A small CTC audio transcriber, trained from scratch.
Model: 1.83M parameters, log mel input, arch wavenet, widths [128].
Training: soap at rate 0.0034, 22800 steps, batches of 256.
Rows from block 3 of a small CTC audio transcriber, named by matrix and row number. Rows with one number belong to one channel. Each number is 128 + 24 x the weight over its row's rms, rounded and kept within 0 to 255. All counts start at 0.
After each channel's rows are labels from the 100 clips, of 14848, where the channel reaches its largest size: "strongest on" is what is common among them. Only what is clearly more common there than usual is listed. The data: strings of digits, spoken by a formant synthesiser in many voices. In brackets: how many of the 100.
# filt: filter width-5 conv, dilation 8 (model.blocks.3.filt.weight, 128x128x5, each kernel summed), inputs 0-127
# gate: gate width-5 conv, dilation 8 (model.blocks.3.gate.weight, 128x128x5, each kernel summed), inputs 0-127
# out: residual pointwise conv (model.blocks.3.out.weight, 128x128x1, transposed), outputs 0-127

filt.62 [148 128 183 125 154 117 120 114 111  76 127 140 140 116 154 126 101 121  91  69 137 116 114 125 107 144 192 157 119 117 131 106 139 124 162 117 146 111 114 121 119 137 130 108 165 138 138 125 110 150 142 142 139 124 122 110 153 146 133 121 165 105 115 142  97 135 163 103 157 171 161 119 120 148 172 118 106 142  69 119 142 135 102 135 129 145 134 148 105 112 137 150  76 156 143 148 104 127  80 149 120 173 144 162 116 111  98 140 121  93 102 151  98 149 110 124 104 112 110 104 121 154  96 108 141 151  61 164]
gate.62 [141 136 162 191 169 122 126 135 147 108 113 139 147 160 135 109  96 172 164  92 121 113 139 131 135 140 178 190 135 110 129 122  68 138 120 131 124 123 148 105 171 133 111 131 144 116 132 127 121 113 142 159 141  84 142 143 122 151 106 140 145 162 131 145 114 122 141 158 138 120 118 128 159 125  73 162 126 123 139 142 137 150  94 176 202 130 117 118 124  84 100  98 110 131  96 102 127 125 111 126 150 173 102 127 159 136 158 121 131 173 136 156 152 146 110 136 122 111 132 124 182 144 135 102 136 114 144 131]
out.62 [146 132 148 126 104 141 112 116 103 108 115 126 147 153  94 113 113 120 146  99 147  92 107 124 120 142 106 115 112 130 120  84 148 126 139 129 146 121 138 116 114  74 122 141 127 118 109 132 159 105 162 125 116  97 132 137 134 105  98  89  77 181 144  86  90 142  63 143 169 159 141 131 120 134 132 140 174 104 143 117  78 163 128 110 108 124 134 147 158 144 121 177 158 161 188 160 137 114 108 139 140  86 124 158 134 112 167 142 132  99 114 118 153 103 135 124 128 148 121 142 133  69 101 164 143 146 114 129]
strongest on: "one" (56); first digit: one (28)

filt.39 [136 149 139 121 115 129 145 100  96  94 142 120 102 119 106 145 147  89  74 115 126 120 106 115 135 119 135 165 113 137 111 109 141 159 131 155 158 148  91 142 104 151 104 116 143 155 124 171 120 135  56 116 154 134 131 110 117 149 118 153 132  85 143 123 144 166  95 120 120 123 118 115  98 123  84 101 123 112  93 118 102 132 154 176 165 121 167 146 131 182 127 135 142  97 121 128 144  76 118  93 143 139  89  82 106 136 107 113 130 127 133 103 155 127 150 139 165 100 121 138  83 121  74 154 138 138  92 127]
gate.39 [134 128 114 141 181 122 108 149 182 112 130 104 120 113 204 111 131 134  85 129 132 151 122 104 105 141 142 158 132 134 141 152 142 136  73 115 140 138  97 102 161 113 162 123 130 104 109 132 126 144 117 108 191 134 139 172 131  92 112  87 174 100 121 140 118 158 143 108 142  94 141 154 104 112 113 134 159 132 113 125 125 194 110 145 147 116 169 115 135 141 138 122 133 118 129  99 139 110 149 140 146  73 144 103 143 157 110 158  98 131 145 150  80 127 148 132 123 165 125 114 128 151 149 115 141 134  80 134]
out.39 [107 128 136 126 114 130 126 175 121 146  93 153 113 123  82 140 124 111 110  86 153 110 129 148 118 142 137 142 137 127  70 117 150 146 103 136 119 113 183 113 132 145  94 135 118 151 138  87 146 113 126 136 124 120 166 129 128  94 151 126  49 125 103 108 152 135 161 120 167 119 125 146 123  98 138  80 174 156 136  72 141 108 116  97 108 156 140 162 168  98 122 145 155 145 139 179 141 136 151 124 125 113 145 132 125 163 102  74 154 160 169 137 119 118 140 130 132 116 122 135 119 133  81 118 155 122 140 154]
strongest on: last digit: six (33)

filt.5 [ 98 124 137 110 128 115 124 114 125 131 121 132 143 101 132 127 121 123 121 136 176 130  84 146 157 197 121 124 190  94 108 135 138 149 135 128  83 135 122 147 130 128 182 144  99  80 100 104 156 148 136 150 140 161 150 128 173 119 159 143 134 137 132 115 146  99  87  90  70 151 120 112 144 162 161 156 101 117 126 112 123 102 156 141 143 106 124 109 130 149 118 138  86 153 115 124 119 113 138 142 134 130 135  93  95 169 100 155 163 130 129  71 136 148 154 142 143 123 130 156 123 161 137 109 148 135 186 133]
gate.5 [ 88 144 152 118 167 127 174 117 107 125 148 136 121 183 100 124 126 136  90 118 121  93 124 110 168 144 122 136 126 159 133 142 119  95 111 141 131 133 114 139  91 114 158 140  88 142 127 138 164 115 121 141 111 152 145 160  96 122 149 124 123  99 133 102 128 127 118 156 113 107 144 115 133 126  80 159 167 151  90  98 110 165 133 154 123 153 155 101 132 136  75  97 129 120 163 104 172 143  90 127 150 154 112  97 127  95 119 119 109 113 186 175 128  84 152 139 100 143 166 145 155 108 164 103 115 103 130 143]
out.5 [118 148 119 136 135 153 131 130 135 112 131 103 136 171 153 122 144 129 156 116 123 103 133 117 128 109 127 157 156 169 161 155  82 110 117 133 141 104 181 141 105  96 103 118 139 144 115 186 102 145 144 103 124 145 118 139 116 117 139 125  83 121 105 159 129 121 127 123 115 147 133 137 115 115 110  84 105 106 103 184  65 114 194 163 115 149 127 149 162 114  82  81 130 120 123 112 136 104 128 143  98 181  93  91 105 108 154 128 131 145 152 113 141 130 134 131 105 144 135 102 140 104 156 144 131 137  66 148]
strongest on: number of digits: 1 (87); first digit: seven (41)

filt.86 [122 143  95 112 178  82  91 184 135 128 150  96 170 109 120 150 149  79 142 117  93  82 135 120 130 135 118 137 179 118 127 110 127 153 110 116 123 179 141 138 130 108 123 118 121 102 124 137 153 132 166 138 124  84 155 134 109  95 133 111 126 140 120  99 143 128 114 119 140 120 162 108 139 132 130 123 104 125 116 154 128 148 104 146 143 141  93 149 111 116 130  95 136  85  86 141 144 109 128 136 127 136 106 127 109 131 147 136  70 165 130 153 147 130  84 149 122 141  67  63 138  91 115 110 146 172 137 101]
gate.86 [121 108 136 124 109  84 154 111 123 137 134 161  82 167 126 134 148 126 106 107  84 112 126 112 133 143 130 153 149 139 148 153 123 133 137 136 137 160 137  96 161  76 136 145 102 145 128 133 120 135 113 175 143 165 114 138 149 135 143 142 115 163 108  97 109 134 152 134 143 155 169 138 115  69 115 136 112 132 122 100 105 145  95  91 130 152 139 137 163 141 103  80  81 123 150 128  98 163 128 158 125 107 121 124  91 118 120  59 112 131 187 181 142 165 101 160 129 122 128  98 113 139 122  82 132 128 133 122]
out.86 [157  87 128 167 109 126 122  92 128 171 137 155 125 134 140 115 126 177 103  83 140 128 121 158 116 132 118 110  87 139 173 131  90 117 144 138 128 157 126 130 119 108 131 155 122 120  97 109 129 175 147 158 162 147  94 110 119 132 118 117  94 168 129 100 123 124 102 138  92 137 138  99 130 126 138 181 124 131  52 171 118 135  95 125  91 139 110 159 160 111 163 156  93 132 140  96 109 145 134 136 111 100 139 156 121 156 128 140 147 109 143 135 137 159 133 117 112 144 113 175 116 112 166  95 156  79 132 137]
strongest on: last digit: four (25)

filt.120 [113  91 134 110 148 118 111 135 125 138  76 148 144  63 126 160 105 100  77 151 102 111 118  89 122 136 133 100 149 121 101 115 138 146 133 145 138 163 146 179 130 130 142 159 122 157 134 144  80 181 112 126 134 111  96 113 142 114 143 132 147 118 170 114 169 120 161 141 145 143 116 113 113 110 107  90 119 171 138 154 117 103 163 134 114 110 163 117  58 116 164 163 115  94  80 137  90 129 161 104 135 141  97 125 150 110 105 139 114 138 141 112 113 137 122 142 132 128 153 130  97 137 115 102 153 130 104 106]
gate.120 [109 125 103 120 128 128 132 155 155 168  99 145 132 139  83 118 154 118 144 120 119  95 124 117 175 128 158 158 118 159  78 104 109 106  76 130 116 132 136 128 122 133 156 113  97 151 131 148 143 124 167 146 166 115 160 118 108 146 142 159 119 172 143  93 105 131 133 142 106 142 107  80  99 144 111 156 139  81 158 119 132 155 103  99 168  98 182 132 143 121 170 109 132 128 147  99 108 112 129 150 107 142 117 136 127 139 108 173  83 126 178 119 106 136 137 128 163 119 130 125  83 121 153 168 124 100  99 157]
out.120 [155 172  99 127 162 140 124  87 165 158 119 119 138 145 141  93 163 144 110 152 141 158 108  77 127 122 107 118 111 138 113 150 130 144  56 156 117 122 146 104 100  97 126 115  92 133 132 137 166 113 149 128 116  90  81 110 115 148 111 143 142 188 139 112  99 142  91 119 115 144 152 151 105 146 166 148 117 143 170 139 134 123 172 161  74 115 137 127 154 139 115  96 140 143 157 157 145 128 128 127 144  99 105 117 156 141 144 108 128 141 163 136 132 132 160 116 103 146 100 129  66 103 112 127 118 147 118 142]
strongest on: "eight" (71); last digit: eight (40); first digit: eight (30)

filt.66 [120 191 126 149 138 142 118  80 138 155 130 136 167 146 145 124 127 127 177 126 103 139 112 115 126 116 121 129 128 125 111 123 155 139  92 141  81 163 117 134 118 107 123  83 102 142 171 155 123 109 138 130 102 157 114 143 155 137 115 123  91 130 121 157 164 128 139 119  95 142 133 144 127 112 120 105  93  78  87 110 142 109 126 126 103 108 110  71  99 119 141  70 173 127 106 108 154 136 140 160 167 147 139 162 112 142 103 126 130 106 194 124 135 147 103 112 106 110  82 158  95 120  93 132 145 137 122 154]
gate.66 [100 137 143 150 128 129 110 126 148 112 133 129 108  87 105 111 180 149 137 112 129 147 111 150 167 144 189 144 117 142 101 147 106  81 139 147 113 139 114 158 123 115 159 116  69 127 130 115 142  95 135 118  93 126 144 170  97 131 135 151 171  92 143  87 119 126 150 120 142 137 112 149 151  89 149 155 104 134 107 132 129 108 136 140 164 101 158 132 152 148 131 180 140 124 149 115  75 179 126 126 179 132  86 102 113 117 102 120 102 158 101 111 147 153 130 126  77 113 108 146 130 117  93 143 128 136  94 128]
out.66 [137 134 117 153 134  86 144 144 125 123 118  97 162 116 136  95 128 126 168 122 146 131 133 104  91 117 189 122 139 141 114 111 103 109 128 122 164 115 139 145 107 157 120 162 117 114 142 149 138 143 128 120 142 143 121  99 126 153 104 164 136 167 155 138 132 114 148 126 115  87 158 114 158 102 100 126 102 117 146 104 112 153 120 135 167 146  97 109 155  89 193 139  79 164 142  95 144 154  90 190 108 159 107 124 127 140 120 182 104 104 126 134 139 129 171 180  79 141  95 154 120 142 129 141 139 121 133 137]
strongest on: last digit: six (34)

filt.107 [128 145 186 134 136  96 124 149 120 116 159 155 158 147 173 129 101 164 141 107 147 117 110 103 154 112  98 112 115 155  77 164 158 139 168 141 125 137 132 128 154 124 108  75 162 106 103 180 113 122 102  98 140 126 126 105 147 142  84 128  95 127 129 109 104  84 108 151 145 131  91 149 138 148 133  95 146 146 109 151 106 148 127 153 144 127 121 128  95 149  98 120  82  96 137 144 121 137  86  99 116 120 103 120 159 137 108 116 169 126 149 119 133 136 130 118 171 112 153 166 131 137 153 170 184 137 137 120]
gate.107 [155 108 125 118 124  99 137 173 162 138 103 172 123 114 119 122 135 164 101 114 119 122  55 112 154 156 147 147 101  75  96 190 110 131 117 155 161 145 127 129 147  92 158 105 126 110 107 113 105  90 126  67  87 143 133 152 146 130 149 117 126 115 130 127  88 129 128 141 157 171 165  89 155 124 109 108 123  76 120 159 153 125 127 137 131 152 148 115 138 135 129  86  99 128 109 107 147 110 112 127 111 140  91 113 118 136 131 125 103 105 146 128 132 159 162 129 120 127 169 107 134 152 136 138  91  89 118 140]
out.107 [148 189 148 139 128 170 137 106  93 126 131 104 137 124 146 124 125  79 102 116 153  83 137 146 145 123 107 152 148 117 102 113 183 140 164 111 105  96 131 127 143  91 123 121  91 155 161 141 136 141 137 116 140 115 134 153 115 107 160 151 104 131 135  72 118 160  94  96 112 164 118 143 153 110 133  99  76 117 119 136 150 136 121 116 116 137 144 167 182 104 146 114 120 143 118 101 107 128 164 141 146 126 133 132 127 101 124 106 111 119 153 127 168 104  83 174 103 119 149  88 156 132 140 128 119  91 171 161]
strongest on: number of digits: 1 (52); last digit: eight (41)

filt.123 [133 119 118 113 140 147 144 119 139 121  93 115 130 161 125 154 124 132 125 112 105  78 106 146 125 116 179 169  97 135 158 124 116 131 108 106 173 129 148 128 142 111 129 120 102 106 137 108 138 148 171 132 134 148 147 137 143 153 119 147 178 174 105  70 183 111 114 102 115 149 109 129 169 157 106 147 154 167 145 128 129 137 116  95 117 119 161 138 158  97 113 121 149 126 135 138 120 112 101 119 112 154 123 131 137 146 152 118 161 150  80  88 127 144 135 175 173 130 102 113 124 131 110 173  79 100  82 167]
gate.123 [ 79 132 121  90 163 153 105 140 120 113  95 142 120  87 159 134 196 116 157 108 150 144 109 103 124 117  96 147 113 118 136 129 137 138  72 120 113 140 159 120  95 141 104 115  71 113 115 118 107  94 115 110 114  93 151 121 144 142 100 134 116  84 123 126 139 155 136 126 103 116 133 119 103 126 137 133 100 132 114 134 119 135 133 187 118  92 146 117 139  87 119 147 133  98  90  89 147 126 131 143 154  87 116 106  92 159 115 107 111 150 154 139  75 143 110 139 140 100 178 156 145  87 162 135 148 139 119 149]
out.123 [112 104 119 113 123 125 135 158 155 118 138  94 115 132 104 154 192 100 125 117 140 155 143 181 143  90  81 121 112 140 149 100 105 129 153 118 110 149 166  93 131 100 113 106 134 140 148 159 134  81 141 141 171 158  99  89 116 144 135 108 108 106 132 116 149  63 136 129 142 104 151 121 131 137  87 107 118 177 129 110  93 162 144 101 130 108 142  93 116 135 106 130 141 166 129 123 130 144 143 159 124 120 132 129 110 100 114 135 132 150  91 155 162 146 111 188 109  69 112 124 109 115 118 102 166 137 121 135]
strongest on: number of digits: 1 (44)